A small multi-label image tagger, trained from scratch.
Model: 7.35M parameters, norm batchnorm, activation relu, depths [2, 5, 5], widths [256, 448, 784].
Training: soap at rate 0.0043, 6500 steps, batches of 128.
Data: 73750 training examples, 11.3 epochs.
Rows from block 3, named by matrix and row number. Rows with one number belong to one channel. Each number is 128 + 32 x the weight over its row's rms, rounded and kept within 0 to 255. All counts start at 0. Numbers have three digits each. After the name is the row's rms in percent of the matrix's.
# convs1: grouped (4 groups) 3x3 conv (model.blocks.3.convs.1.weight, 224x56x3x3), inputs within the group 0-13, a 3x3 kernel for each
# convs2: expand pointwise conv (model.blocks.3.convs.2.weight, 448x224x1x1, transposed), outputs 0-111
convs1.45 086:166128111171134111185084180209116139149099117159152129107140124160187119124119125110093161161113139143141091151146141085136081127219101164156045128110177212162031108101090134099084093079114113100126136067091125159128122151125104148154133092152127169162089082114148130128043058089103058100109109090136157133130116106135101125159164171079129126095170091111146156213134119129088113
convs2.45 120:125114113135104126118093103110125165105070139118138135171221176120020126158082129116097108085144095149164114119139081155140075127039138126121099112098146099125215128135029190124083091131162128159120170120097125176159171174138128100137114147050165140117145177085131108121131175130128095161104115129088134117113102154058098165083120127098
convs1.46 104:161127120125157119126114155127107145184133065091163069102085139148124133138173124144153140105082133142120081159114106061158147129114132193114075099139124105165129119150140118105107165188114123109172122094105110187160138181113137183154077102138114135119110136147130148129103213148133099127126149093125097107143106129114108096119090120120111160110163132101084067112071120132080148
convs2.46 089:103150167102133170142138156144118145131146136115136102090119119115141107126110114129137134113122134105139100167157158169114133065163188145090079119152140168166163071229180153083118099160128091141133133155113124092086172106132112159154179124199098154161157087147126082120105199122171161100166113134094148068184108088083122116138080056133
convs1.47 103:134078119161130136153115087071052094115162091155123106108084122117208150111111125143182132192083097147095131117104125094149106145163138135105179077188113069138113138158156093143076103142103169105155156125075154114137144114089151202121103083073112155125151123092114114100140106154139089047154114161114087080083218077085146123133086143085127127125130162135179117119116082047155193
convs2.47 089:137118091083105099109068107150130147084132055084131098095145186149113078161123105107088125183100068116073128120124134101145115118133105085086138091151190110122135152124068106127109151164110113111091125103110108094044139135117148119097054162110038140135143117147114148208154080109135070116085082111111150134100118174084135155163109134070
convs1.48 101:155112134141091109119126106113141109137131106147165096181154122154082111135098132092110125133164164136115134193154130152104096094088144133205101099092102232082155181135122118118118080129184132143135080119096124211134086135140112069139141130152116140145137097130121167126156154114123118116161132099151155123154122131104122059111127122100129138143106141061207156071153152146158095
convs2.48 086:106137119104113082134178101090202159077142138130145109054153143056147079119114140092173137140152164077128126116145171101122072166084081118124186185134075148158097120099139099157168194186121104123154105127119101108132152172160215114135122133129057093076166100069169161088147114147087142189148178128123074117137227131147105106148145151111
convs1.49 105:129108180160180057103134133119163123134108116112154067082131120147166086104064182148122161151148106136140086112150101170102105120060195163143090125144151123061179141117089118126192162194099142170098097142160120156106114206056135107144087073168092111119133120145118099143153157086098050166114198110098099138105101128098137123125167141180119134175093108157143078085105115153082104
convs2.49 091:126141110127049168145097118130134140175159110146118141087134098128074162082134107109154051149093102145091113063158123092118157117121135056121116112133127151102106233105074158120101126107128097157107138190105156126132154163133155178150087192105152203230077108156194078137165098093095068137127138179086119085096078096120177104081083161127
convs1.50 106:166125089152082094154130120149122163067155142066159109144212118129054109142127149139113143084135106128160139117119140154069150118151123159137065202117134194131077097122081126124121145118147164130151161136156102120109095099113062186170124134140114119169117138105135128130154127109105113146084195104127186145117125108142142130171109153206086136092124102089189077165167104133091102
convs2.50 086:099133073129143081104154110157119185100124144080154173083166142098148114176147145102081125140108099176192122106156119097125125114160089151102114122114171083156134123119159102117097126105171218088095171127128060123141127185103100148156106148092110136107129196103114113127178237079128097130176137141127189119140059139128170152130171114168
convs1.51 097:113100083157138109130065115124140155123136197169189160094077126116156112101079115115099154190146125092174147146158141057165166097105122121223123089102198187121121135113111139122097149103134128183086089110100099118079104167089145118158134099121123114144108099110167141144107118158133105137119057117130092165111127073190133130110158158083126147125093148155066176090104110164195097
convs2.51 102:143145136156089074132110157112137160122125156163129122170143125170134148108075066122151163130123159134113180121098144153124213119109069064109130164120135130111134123127175176075145133160170147173095118186100130066125155166165141157140124137155154169151065149130129112127187131105184069109140088152120142131149133136120106115224136068162
convs1.52 101:167150110145178122159136152202068109132040075245157172081181141103153098180124170089068127114164135130142086100144051143123173160148129135200086083132127170169079092201156094173112132183146092088092095175177127155133154144147141097072149150130149095094114110133129153134080122091140109098113090156128156130073109049216145158128093138119155104106164114076146150149175096127106089
convs2.52 094:128052161114145064099089088157107150109137162117104142112109163115117106060108107173142123107140090117121111089092086163140089143092111141120062103072161148104155050158144127129109098137117158084134113126102091200129112059178081055126128108099136126075130114117100086113096181146178117140146139123137117093083091127053138092194179195156
convs1.53 102:147138131125049083141141182150172234102140143141088136158150120128039099136179203129147123111114122096142128115097139106106184146173097090162130195085108150125140101126137079194132104078140127077079154178176079085107127059149143146077163151111127085099146138153087132094106137074127190134109041126153175176159069083156116156147072085114091156124165140134135120145105172141127163
convs2.53 094:114156136205143145110109178140150144113077096098053138138134076154162154125152103163150106191120150110178137129106080154163146115147169129169114069097151113159116189162147133154175126092132212110143170099082174115109059109090120134110183158074134111175145123146130185125112118151098107121166134045082142156128141126155190149142092106085
convs1.54 105:105069170108116169114157101154158116132212080106141203122094196084113184133135031148130125115091157112116150155135188132075187135153102157068085146091137092154137129056123148157146163094117110186135152101106154090064111121134158169120121077135128115129152171096140088125124185111113172065145038147189146116150123082126115115118201132190066196136166061170142124207083139142109072
convs2.54 104:136153163123129133140177086184123127140187113129149116155125110119173168118143116146157098136094180152134118130161174177096108160169138178144109174127129207162108129196133110139159153072147137130162140127169131132172078144160140136115078122153170097159123129211080107143122153141041181152124129172171128093136193110175183113106146159139
convs1.55 097:089123162086107212097144171111120062151179143116128111118099161091070200097171116095147165156126145064140172156124088124132108140126140139107137158051095093077115132025191116070201148066174131114142181138122109133083185113102168150113158128074156122146161132089119148098159141123127097092114147118156085100165139175126147115122150096131144065132156131151082069242115134133127124
convs2.55 095:097166109157152114072145210127122159092132108151142135101104174157147153150181124125116175152159103122135143150166113068117077185171076123146106171162078153145161121128164179141090107097094146130166124151151115154177059098165142141072141126123117099075124120084187118116158119120158121163158151168182145139114132131136126155151099173112
convs1.56 101:093133159107084136099113102138169096073106123097126059130086139136176115136114154147221122111139122141119122184126175116052108167098101129070039113158166140170117138177127131147121088134172133124129157143131114169134068135095098184121135154137101080110160105101130124153139138155159101051122185109140139154194106118068159081138157114151149109101063156113017145164082143142125171
convs2.56 100:102183119155091179089116166138201119156146160152086102144148138105101127034176172160126118111086104105104127113148103125110150128159088130146148148114159139161121089113144148214150083163130159134145093200129089080084133122142151147111112102159118107147126076164173188168179144220091130150160103114188130105140105101118122120111161157131
convs1.57 097:058209160103086160117038133158127178120145086098121128203140139142084135057096147105134128088080186086100147126130124060139113155105093115126171114151082126110115152053145159174111115148132140135121136121106103141135098115173064136123103084144191116086087099090084198174122098083148075173141113148165069144129113098149095143170121095156153092134108117132147142082142151125087109
convs2.57 112:119103092144106171095145098156131161122112097074144144105133156166155141102131140131112106154127144176172163097141140158123123115122160136196095133193091155161103178128098146135114116132132126157131134168152114108141094170146135150146102164117162102141140157136085116121152189130056163145112153120196210097101128112132226092079117134130
convs1.58 095:094151119127211111087078117053143122104146188151145110145098139137185111213084099073135138123145130139112131085088159191205121090136102130090059139159125094099113102134090105060136124099133172172121148118131179112166079142083136152139104075150125099170125127111168115104124086193138123106084181096101153166152183110093100110153166105156164170152166124091136130152165109111107151
convs2.58 107:104117104097111139131136064081099090152069141088112126156172109114134096168087139068085069098159133084096135156131137130121204116115117116113103049121182101113170077114110108116109165119085128111126091145121091090155189110102190099163128150127140109107126113125150153104136140084109143070101127120148079101148113103114132089146121092114
convs1.59 104:101102137155101140169181139071108203107078128181140100137091112094163138113137103107140153147171202141075074161099168117139080168141179101141153063216114171073143130094091155109126118111125105198121138196152129098136164134181069180133198137149157114136073126165103151110218087113170069119104155159150123128134130123175141129170148121167159079155144162102109174062125129216150112
convs2.59 095:142140166100098089115051168109128100178085114145073129129115102096099104145156076162130139097076055092098096119126126120214144134133104110103123169099177110099117069090129110070076137145153055152139127158066154206067123162090140110120061143121149130122084073124093126105123088121084110131127057118123124092143172173103034117130078074141
convs1.60 103:124073145162096147113138142102143090166135113146126095164106093122080075053131133126133087145133105098120124186122075104119155122108171189211060143090115031150131115142131072131125173129129123152112106123090080128129110255153120153154191128084229148112121066194138065187121139125124083167088141106138071142094112120150123131072083190140139103177101163118235102160107119141118174
convs2.60 092:160100191102121113081120157089104190098079135140164092070130166164094062111107065197117084174174123137131134051135166119090106144115134111089072135166099156152176181117148078104136105159165174151149130150133118105139115166122119151109068125133106112118149144171142137165141123111154118125059085161135143132112146197138085204102174093121
convs1.61 102:094126131135129111064122105147128151109126133102116148182110074062059145092145178168128065137127114156085161156153111115101138126097147132158136167131169135099098178128192113170180124114100157155124192090100151163149099210159167167151168078113080122131126148110163102126130179136116183136091109175177092160059098131101176171137156176087138152079171101105136146190106117177102079
convs2.61 100:136042114131146141157143132159160138136124092169115113103091147077095174167080157234134173129084094123172123087089093139095090145132129165160099170154119125152136135142110100132123103146070108108141139082148121148152142130124117117101186122126047147173156118106121144092126143097155110111110108113129200162109152135121085132146127094178
convs1.62 106:137134140118201134162078155154125175094082108180179084126137148111097133135122082106171127131081132154123081141222137104123117165069104202190168107105120040162129105158085150139051147133159131177173094122100094138116134166160168120093122079128106085126119137194121109133194156171134089175147123074153129170124146109134067116115126113132169107202118129166123104089141127140128133
convs2.62 089:124060128153165097131084106140121134117109134159065098129146121100125115098119125080196058165040168188112086110113140113154165247118139110151154182156118128157148076128126138145167114103132115130070163109105131104125130082086070099121154156134123096133119104120144070143151128155140135161116148062097132124170184104140124123108085179137
convs1.63 100:078116048171077170139085127122107091105098136112165124108122092142101117076126154161184078101153134111110154171197130105109077157221175175159146116086087153172157109143136119117144159158100126101122127135139089150136084161126115062201149188149151116176145096136094113125141099082105109096198144145121151169161116052171193137134105105156158109119209094145131148125063138138174231
convs2.63 094:106169190129091123134091137113109100101105127173099156105157118131121106169138125139113055149119143054118108139140151135154157111139152146147163099182157142116197095108148189158144135088140139100140101152132139160110143129109094141125181100111131098101152175105085119121054173155113149082089082115073140121153126166150102082124092151184
convs1.64 091:140175158118156169156146205124133117104129116119142088091126120121138102178136112167128175177137161128115127127109150111220156128183113135076168126159175103090098066118100133084117095101100158110124135104154120107120067091150089127149107062129109088141057125097119128108147159102121205116137110121124110104130137132138143119147120102099147129157126115114097147093124154173106130
convs2.64 117:098135158173097096121162150095165100145152109120156066117115126129143087120138120125123118129089089142078087163125158128115122093099147106138116151129107074109151135118131095119169165135124154149112114135103104078157131129119130123133103142185141129146177124054153073110131061110131087140127152135110082118198118129145119172086127080124
convs1.65 094:172108208090107113142066143170131132116134121139104108114147169193146086129134123161215118108086193111055090138116077092132137097093097081171103194123126140090107100104110111200097070111099149161160124077138146156158129144109144148162088131130115082109084121141084127100102101093120192165159152091148128159122061095140165079123059151120121100139156175140150161148110092100094106
convs2.65 105:120112137082126102172150165137150078110163143119126152103144129145131181158130100090131179123121136010094188136128084132105112162146115084115201139118138161103168108144139154149128072106118099080153101122193083128133146153115078117151164061156149111052168123145112131153128180142167157170172136129114154107101154159136115122140141162135
convs1.66 101:118111103153070189179101135054151166110104160094174117147064082129111137122117130085133158133111157073144089208143170124146055150140175102147159083145092168152105151144113143097129147128041139181084094161134137136111147123181111122147148125093143104091117155120113115153106070148140110085082184164252135123135086056158187184187139103183081079167108114081134157056153131161171175
convs2.66 100:089098120076130120125145146094128159124066078176036146070144076147113151082111116134154095134195106075129089153167088134142178100104118140141085088181061139088128118077127181182176121169129074097179120167114124171121125150096168123181178156133113134140122152147117138125135139144105152120121086110117163108117092108112120095110087146145
convs1.67 095:128173101161171077110172092095125098185101129176145078176175146114139123166090103147100138126164099116106098105147107067136169097203149098182138109115104119111125096115110152125096197145130113119159097137133094121134114110095155095080122132157145161125163153107087089178132114108179107114109130109112167142112080163117166192185128102181067110225141114146097111085165119181087113
convs2.67 124:140136126110101080090137176116116102118096179080237135114096118114141094137144145218170142139150145138136112085071123125108093138112116134120103141134088116082073098107152115108083121120202113137150140141118123093127110090116154090134105166131164145132167131113166120141099125113231150095077112114159142104111115121104120063121153108150
convs1.68 095:104151142140218090105065121117134173183155113122143076110134147144180144114163103163176086121134189106095133140167101085112110144101164142131167118141111181121114153012136121071132088071115173187145102104101126169158131152101140125169120103088127125070107117110067143103129080137124128137131177130164159135091088115138162088140123154183116104123154123116208117170166120145066090
convs2.68 099:112129188111140114083110206117159056145046135153084125119158142108086129085134107136122175155087099086162082100129119085084147093143118103155119134090168145089118149175124164115123119150096082081116090109158124122093114085115068067125097115095099128035107126163125162149078112081204092152123128149182174120148153087068095147127095111091
convs1.69 097:167150116160108077129137089072178180107058110087126131143139164103130088138119112173099157115134080076155190125140105072149156133149135158161135124136139112109107124111097106112150147148099100150205076164133059108157177147078102095140110179068171135097177148175125102130167099124157098122149158109034138168090120131161153153066201131095136061141135186241060124157132123091102096
convs2.69 103:114166136134158148090123066151126132046111124171092138091173168055128079113208121182138161134128121109167142133159082143112060201170085110185138164171158162090095134144096078184084086093101132090144127204099135165156109089175094168172069097087148134106081136176109133112152098181126117108126114092143142149120149125142142153110165136117
convs1.70 101:101122084108158113117125094115159070112151149136082176142058145210218116107108143161233055085115159074078091109147193092135100117122171112141087125132075069140134185119149080036201114116112135158119149105077133130142087168160139131085123089128162146151117113119125149111117203116107153089145140137096098179136120120146200195148060174127129108135169143085077129145139095162111068
convs2.70 093:120134078080113144109125119115145124137104148171077171138135132126040171152124089133154126112123092191144121168119131126132099110112120150112127137100165100111181149182093116143153148173198093097196076107098159155141148077123103160181148092090111033160081098134085106077155099115138124118114065120148130163161106130055057111120195124175
convs1.71 094:137095173104167142113139190146111087150141132158117116137154068118162150131145093122115138138124110132055127090104104183156105121115145136106095080207180185143111094164089169078092136085136135136142106124185092139114172130149102111145149136133128107116143056171127169117147130100134102088146190142121057086149131127113080146104115196096161091128177122143136134090115113123183142
convs2.71 092:133133164165101109129096134057088098059167129099141079112119162169144137143075069150095083057114108113106160099074092110117119133145124099117132061176131110102062141095143096105079108150124118122116140090202121151151133090130155145114128148066125139148106118091156082162091042088072143140081129125149108124108064170077138132087123138079
convs1.72 101:160157194156087123144082126134177102147176100094114122115131114160143047136096078172125111144140083115161132126143138166088063081134120168092010158207124073139087106149150125133113115147177118121113144152101104143117201204085099184161118071149147124062087111208090192101114149134171102104111138122113125143163090075108080143091114155174054101132101123154180067144162134109123112
convs2.72 086:077117165165135115165192108126067132086114110132130158150128161202132133089165142107084156130108129185112108117129103152117104155111114134145179118170139118143117123090107088119097116126110151172169132071158167174169111113108139129170150115108146183102152088131142135141104124212166116143089154105132126148149173093155164174140183075109
convs1.73 105:162112108128144165057166153081157255061137098114158114126144137167092145157116126102120097147141132174102123102164144088173091160073147112118176126116106147101128137069079086094125106145133100153132130155082107124106133095167109114135146140106196084131099082125153209127128112174159110114127107142135167123127113095112057147131181110123139101135107139108073217075152162121139087
convs2.73 099:154145181144111085112111060139128173117180114132084132130148156086141177153159184151152123140071141140135113091135136111164132171102113173197184136139155166166199164166100146158116153136154133124125111117116158188146150133138090119138208222101156197164126169074132064065116140154133145082172167152153155168121094170127129129107142184116
convs1.74 093:102062133119123107118118134116133191118079115110120101132130113115094104150181112100103135116120076173155132103091087120119136146188158194120126098172138129144136147180143125137162106141146139132191160120074124112143141183163115104091133136112190116121134177177093094081157185161132099148115112111132121159107158143126167083123171197081042114138076146127096145077082140124130158
convs2.74 115:160103112091141105164121155166147137124102076113161192139093114176140094142120129109173119118098130163122133111135059194113130188173114077166169130111132144046119124106108117197109099147140108180152076137116088127110170100100146133150196175100159174135126111096097130122163141135127171172101100134093092157110120138166114098118144164186
convs1.75 098:112092131160150129178211162130192092104150161120059154094095151157138082139080109122177133123121168126102133125143105134108090139165148144120092095086115141116139201136102070155087097168148137127139144084103113148105120089113218134071133146101130078118138190163060121149166218129086176094142124144112105096156103103147188112109079106139129102117202116086123107171122084112147114
convs2.75 108:130086085109181037074106107118149090160090073098084110161116105108158159108032054123097134051152158100041156166100036082163156116149146130111128142144149048097131092162132119158158110111115110141098066089191155094106074123101113154105167112160095111114117170124119110134110108075139178129099068143119110123171100113157127107154087115129
convs1.76 099:107204046102133128100206146158096144138086147109121171145150110092134094094140099096126123102119121152082115197083107110119154167098092141153113100082190172100167108130151190162119097107101144161091135083127145120153141200198090103225177130110089105137129152114185158114132072137135096111099149157144076075089126141123100116142101186107190113116112087140165098131121135142129120
convs2.76 096:128112090167139067125116184127138116097142084130113098164152131129132125169117130138149091138125170137140165133032108037116140118135089102094158131103110139150209115093111132111110144143154151114115136136126145106112111143111148079088132145125114168143110068116150133129152134115151122108106102157104125154119139206172150135151143087112
convs1.77 089:127122055100160105087141114196122075109202138099168123135144204201130173093098108101114130143140105102096095046080097113158113100088100133086087076132118114141127193176168131151135147083162164074165092087148160133138092106135150112106071126133074139167103106112169105225134163113091196086109103136072142153138133133134173106179143141137120181115124050153152134137128090101148120
convs2.77 125:145093144131092107148088044106146104142140192093121074088182121111106078127083165127095115076136088143074093137111190114098158083103107101124083096162146105117099117132134093080097173104121093115089084093082127110098107096053110085130111063158118053153138151120114120126085111114117072094131163075154090122128136110110077144112124117123
convs1.78 101:117105126137140179120224137150119133089082100140088090162149128101133134173113092116129099119077188149113123138129087123139108122124115182120112096107173127095105091114139176120145070136173132108131156156157127095138153075140086083159128121084067143104174124118156155134124097119070155113163121151131156133147186106146126086092100142130188137120144091085148110121109145123114119
convs2.78 097:086094144151115098144108135140172129101155124105148113095070166083119151053119114042077087150105126071131115098206151101084108144114133176117163164114119118172106110105167156126134155116136193171173067139151154089147059093125116115151116092149138150109112089175143128121159086135127126166168147175133140079191128102130097161164146138137
convs1.79 100:155106149085150102123170127140100173155114127081169126105101140111127143156102115085209174139098071130074108130092118096147135126091140129148132148113124092088183149112165135164131076141093136162133130083160138132130136153190085114144145117103121156072103178096126159132132084169101113135123145142134130107082127153076164146164069190120150139127120111150127166159166083141069098
convs2.79 100:081133117095097104136154075107095169109145115160184118135158148128134154185134172134128154101101145129156102101155170096146145206107085157071164162126144162126143180111134083136104175120104063140101140102101151118138107127137167124121118133152095126169156152115154082088166196101110137149133127177132204148105174159198147109110111111129
convs1.80 100:124100163124079136153118112144120072117079113142131165077128140129120136142110083159082116104129105141137168116127113182043159141175101053078130087136196126127097144123095120135100069130135113121156093102133118108152123090109163046181086148149137127147081190120084128098182101108131127082148125109150119160150090081117124089143132158106106155100158121072149118136107225077166115
convs2.80 091:152108167113106080117176054160052094168131112118103141133150152090141198130116103095193127195101120152107177184147182154105122103120092170133083125152147131106154147116165082100147145141140103118146137125092187130077106128062164152148125159153156095194110122121098143074227144112092126103106115157166146206097138117117145145121165137110
convs1.81 098:112096109090120118129070133153110136114138104151183100102160150104155083142098127076103118136150097112089072088203131139096110131143094165199093110081121072127120151146142152151100151162164142144132120155105133082118112181177137090124127124090174085134171062219131058189128140126145089173089140095093137166149152106124115142121122179137134063153100139119145117083163096123121143
convs2.81 100:128115159115151085156163131126118164135164075203086081122105129109153157150166122134120145124111143134099127147107133161100118178110096093105228194135125189104138134072151072101099148132158124141163204132142168108111075123127158154091118204158166117116100085079199116161139076091178177108109167111073103112098182142163118143112124092100
convs1.82 101:176118156112170164163060119213070123181098083174167108069176167115084053117146177153145147165113162139085075094168096125110126093151097174121140132141136049138116061160093129178071155192120119142144150137105122115107166117129134129140115084142137113144148107210113150130101168120147067193127147108094121112110151086103113105135094129117098051150099209153087114111136138137136128
convs2.82 090:125088112160111090120169105118136129094126167160127137207133105149167105146144123153107200124127137083152114099158134111207128184094114172171188159185089120100095151114173077128151147074162097148131168169114115115112153107140167206169130093120088160129164089106105092115090146194113131154135100120097128044133166146164139152116169119154
convs1.83 101:119127051151159108149122101096140125106112195169123175124110186128113092127125085087147120078108078130101113108137117112186141149090151138141135137123089137098147175113121127088153111087124113095077110106114097179115052167130149140107123110171135190145137156079146100163138155122096101172119102174136105098172133145139169125183041146100150120170141076103128101119120119118113132
convs2.83 096:155142109141114107156122146160143140094099094128148112101123086113085141141141099167066091084098101122108089157121116097193079111113124082135174145150083161082160148127127062157154086078190102135149104065121160076129061111121066162160121101129162155167117165134129088101136129061161106111088051171143105204148114135116130138128120142164
convs1.84 104:070150118162095180101149119067150131100096178134113092149174140072131094164141120116110149186111106135165103098148178091099102121197113152097107090098101136131135088106110167120133115084110090090114136170113102132128091127146163057133093119097132131139132109129147112129139092142085098167162087087107107139092209159071083093108095116184169171117139070095169079196101178153183064
convs2.84 097:150129099136099162153143160102159117142154120100175143161173087171073096131125143124130140164070123086124108169132163108077096103125106087096084139087170126118126175153080114067154165068141210186139148163077101078154064170172091104175091097136136145086185139101145105152193119144135110143146135161144123113191162117092112171139107115128
convs1.85 101:140064081120141150131116157115219165143127086113111180097142147130109088131088093106147145128137076093097153107091148127129101098097161144176086176133094094092102133146144086125123123118172161185120114135123140167087089177142128163041204098128087147067076137133123172099152133137084158116089102138151078126162153206130130130101167108075121149134170122144114135087145084142104106
convs2.85 089:152091071134200032159096113173154113221120147147092184152165129084124120207127107122071087093105140157121102128095117123109120188130127142084130128051139113108095098088106106104087175092157068068129092093127120117115095061059101128100150083134122143166187161106118173123091095127117167122132121115127074162135147166123101101089121155155
convs1.86 105:131205129151255070189109111137118123128129112128172060120152138184105092092109083140142133103068081163116154117147130144134173136095136152123118135119121086174127119129137122162071107108123135159107144136092110126102122138116198148116149101048080148113147125136065096093133179165145096158114140125121142145154156169143076131100092131151192086165123067148144069105187099175084067
convs2.86 089:107109116097181113138101155182125141178124167187082084109102108100113125142126161098121109191174152188143135173102147139080150127126155150108151155024135155098094124147088094108104162072144142094112102112128066076140108082114114100164189126146164128139098096112110169122108148118061140126168120103120114114078203124134094136169117111127
convs1.87 097:114127092096134142077162132077058177117102124119130128101153184105184119178095041152119144102164097127150063124126136096105154117160168115129180096188112187153123126164080237102154098120162081176172096195142148059132125121139133172123154158128203151100170080128078158166157105134131071098140150144078177140076158154098138130122192094148142123125071155163085111112162118189129142
convs2.87 099:068149122160172141118123145100143152158059155135079151156149101101148132146105131194092125079116150157153110117075156134166151087112160134041137123076176037109097115136104133054094119098130107088124130188137114101109113170055152131150147137162204127182134068167136169115158086069167113142111127106172097152139149201128155138116110094149
convs1.88 106:108160158091197167083181109178056141128178084111144128161152167148096082132088126076167142144101084105116094094112113157074157156139121149114154098110114148153082129063149129143124119180140114130131089144133153114122168118192067133082141166062153134127163088161107125120134139139094173085086184148073135138119103130149146167085179108149114122121077183167125095086131070149132077
convs2.88 096:144134112179115134187098139142064104161103094078148109144126082167131101152182103169130086087097172170089156110182134130084161166123145123168131127075090152135105174092113102115044159123123160148114094154095146094147095076134108093113096166134096116086164184112120079093105140124125129095107110088102044145114142156180144071094162146154
convs1.89 101:119098146179154104095164082096144104117149127179088115070214137117149079209113089178099168149085115100162073116174127134088141135118119170107149171145140140081080136124096133089112169086148087183129121124143074133146200076080222072114155100105155151100186088148136120077176077139119120124163139118134145186117102112101112172073207110127139076144129179153121090152141091146119076
convs2.89 087:110151106160145134076135090087124128118139190118103179107124180128151129152123134125175080132074100163108092128165112112131112147142147090144129151167146087156154082141148117138130120120124148082121092130146093191143108094122056087098096184119166178183119136141127134142082109159235131114121098085154111128134156139130094126165126162087
convs1.90 093:098112076112161133152094114097139132127074168130146133107095103142113070106183147113149098106126080081129095120134138163112158102147120110118101089130173104148107094147185123110143153097166140129147138103080165143125098126154088140141097209130135116206089080142101157170103154124128145166109156124138170171128080129121153128139168126111066137160149177108082131136096136121172114
convs2.90 121:078134097172103121107121180124178170160099147144145153109112118149122125103163121139184116169095114159127172192068113116110163129109105112138169181165081126156111082112179123170127123142186148175189153059147120130159118114187147160138109110140102146120065128162142107092195148204131116169122131142108108128142104089179117125150159110137
convs1.91 092:099089124113106127114120108119097104120121161114163098111174143110145058108140096104111118111123091101085096113101117125131124124129094139154113097130099134117109187198069164178227142133173101093127107112140133142134128092147075116052176126150092100116208140132144080169153105111162136085117131153133135148151118130157168160160137131167135137086134131130127113049122119133118131
convs2.91 103:101099184159092120186119099133127126065127135107162077130142133147123085128124110062114118143189120106074095082166122147127098146114145064165151128095152139080102108124121131123127127068104121136080094124119101130107084133110076164088102079161171199091134111099137100105150072150100109132146110109040081074092123089122122141096118124105
convs1.92 102:107126143162083134129135123178189115170107146108091133077118112193139054137156095204147085097121155135111129063116132161110069086089163101116100103108085092153129145110101131095111088175150151141115130167102156142126146151144132057089099141105140088129080134217120132182129086139121172056162160144078080127166175149156111102139124100140123095139196111133128108160081142111129159
convs2.92 106:176176102078059100110177076105131115109085174164134097199097169122164127093168095097133147153104127146096148193171125131094185165097118122110144133101109078096105115160132096142098165120056092084148136175132139125103096139138150172112069105129137105092102118118097168094142092118104136156089144152117131111170132091161164138094133156087
convs1.93 105:135127148161077120117139148112114117173132056187153125168130055074047153104131148104122117148102106097155130051131130154149126073134111111159136152080079097138109094129121152161044110110171160166128107089111142119092125155180167101076134065149144117193067094201073111132087100147161098110129111125108141093129138110120102137094139074129120072162113190130181162123124165056102126
convs2.93 100:079139118129134156084157173107158165109159140098124171149088228163124151170141188130113138227154130157184121143164203130120118132136097097114125152124123149080119154157132125131141100149156127126104178162138109102170101158154142086136128160142143128151153120153120148124124178118158146147142093152091173129138133174144130213132167131188
convs1.94 104:157144150126158145130084101115098098185154095128143105151119214139161093175173083105194121179091113156100098050208081098084225191098163074237124152143110095126137100122112124127131088123094085147122132114147129150122097146152159096116180134123136101094098115144089102082112196102093179117108127144106129135124140145126159100109098111072158128126159120120145178160161014187146100
convs2.94 107:149129162155060057081158147118131096086122110173182126091103104115167170171098053080120114120115130108103190074138110138108173166167163184106165096135140108097089175127167147141162092115125126115129119117109176135121116183078159176159104171152137096139124159143102091131076113142126105123078120168135083175093132111173174101100129110087
convs1.95 097:128111105112123101122099119134212129127123157131123151128132211080145123132090145162248087079151163076124112077099104137159122134113154114151102085119143142158064121083112161067186139133098161133189074125100176145116092119114162104135167056067148069069099114124118110128160161077151137115143154165174053131140122181124180148118121148167102118131123140084171150094072158138093108
convs2.95 085:075104171088168172092055156173111171130109141176118140078164125062118134074116166168140112158124127140197074159135111133117143139164143121107121164138085132098151051096160125139072161073101117059163107142090167147118108102091110103075082125106135114107086138163100162151163105099160132096097080054157136109253126122121089103142102091167
convs1.96 099:140196101092120171095171234109135104134136089113187110192180105165155130126151112102160136165053111135102123129087088124093127093093120149179122104143143081114130049085110163135182145143080141141168111132124115137101147127122137076155170114107084102137114104136138130123125101142120155110089101160086105118165139112077116126114110140107106145174175122164165078102137105120119142
convs2.96 089:141188052107094128159117081099142112100158089154176095205089134120190080102110092099096180090140141112128118115096103095080111144149126117142243181124137109107143154080148061127112133088135095090128138083091094144107156171059088114148107099116103130109153108132116180174166125129073119122158107083128080113088159094159108110174176139086
convs1.97 100:119124115127082190132112159095109112177165134058116091121077101143160128113104111163127127159164120128111148147130118166131049174166148138042162150232084139188065111153104127121100138111131114146147140200087110108113166152101135196148110153162144075072087120157091197120088119094156119158136090165158126114158089117125077176113200101199079128100068146166152095136177176122191032
convs2.97 090:140142158108085130152121089124087082089113170138150112113141159110130143114141112107111096114112109131128136136168111159093144066132126151086145093075142118122117127120131109117086164157135178104109112110144105214156144149142098155122134123087096144053067146137166148105115044070080149134095132173109128094090079107153067167140068083115
convs1.98 105:085126086085074114118173175174116079165134134083118137255154089065109140145108165071172112138120088123091121127096135137098138116137152185123079091095152127148149111186144135159145123101089150128113092104121163159129113213101073174185146127085104131097102107105155094122129116149159119078106153173132077110149111148069092146084164185119118135145092183191098131125101117178088112
convs2.98 091:114097130126125046114090162092057104094160119125145115177129103117152124093136212105109138091078174178122178086090071080096148106082105099119168107021108075121175143131124139122068131150119176158115120075159146129083173193139161076110139114118156117145113154155111131148182174151080113181125118164132104188117119131127110050170140160116
convs1.99 101:178187111116065178128094067167076110108113096145190122123048169108090100089149111128131129164059153143180094147136157100066220161157028151102124086122188118153066074133127185111042118136174111098147136114142097125161137178122161067158103109094160139150090143169093103091134158142144107173125146064110109201118130143131122120130115117137158136104115142146152128112146127090098092
convs2.99 093:193154092127098169131174151102164143114135093129159164132099090130148146117160091125129134160118171084106135112146140141132130140153162099081134109098130103107143155116118114091134073174130089145110137175107141097141197147128122104187114084132093143137117120139042144148123115112134054090144113131116104158067119085153160177071111110135
convs1.100 092:108126064069128058091129120125107145143108175123141137113125143099113084144135148111086106097086096121108083143135117169112164063123075133061126142153171080094091116174173113126107143149184103160118112109109138142117074150146159152122126123165144202087066142079162212080166128153191123194107076146133117143134112098125145149097216129072126080150160138103069150114083115132138132
convs2.100 128:129116172164150111128143161133181145160123115127066049098152143152125088141123136156150104124131135187143154135166129165088089111132145084152138171102145149163111149116149075125144105145163142118132153145140120096088096148121161193106123143153125124242149093118164103113122087149147165144133133128067069132115127141140090143113119133106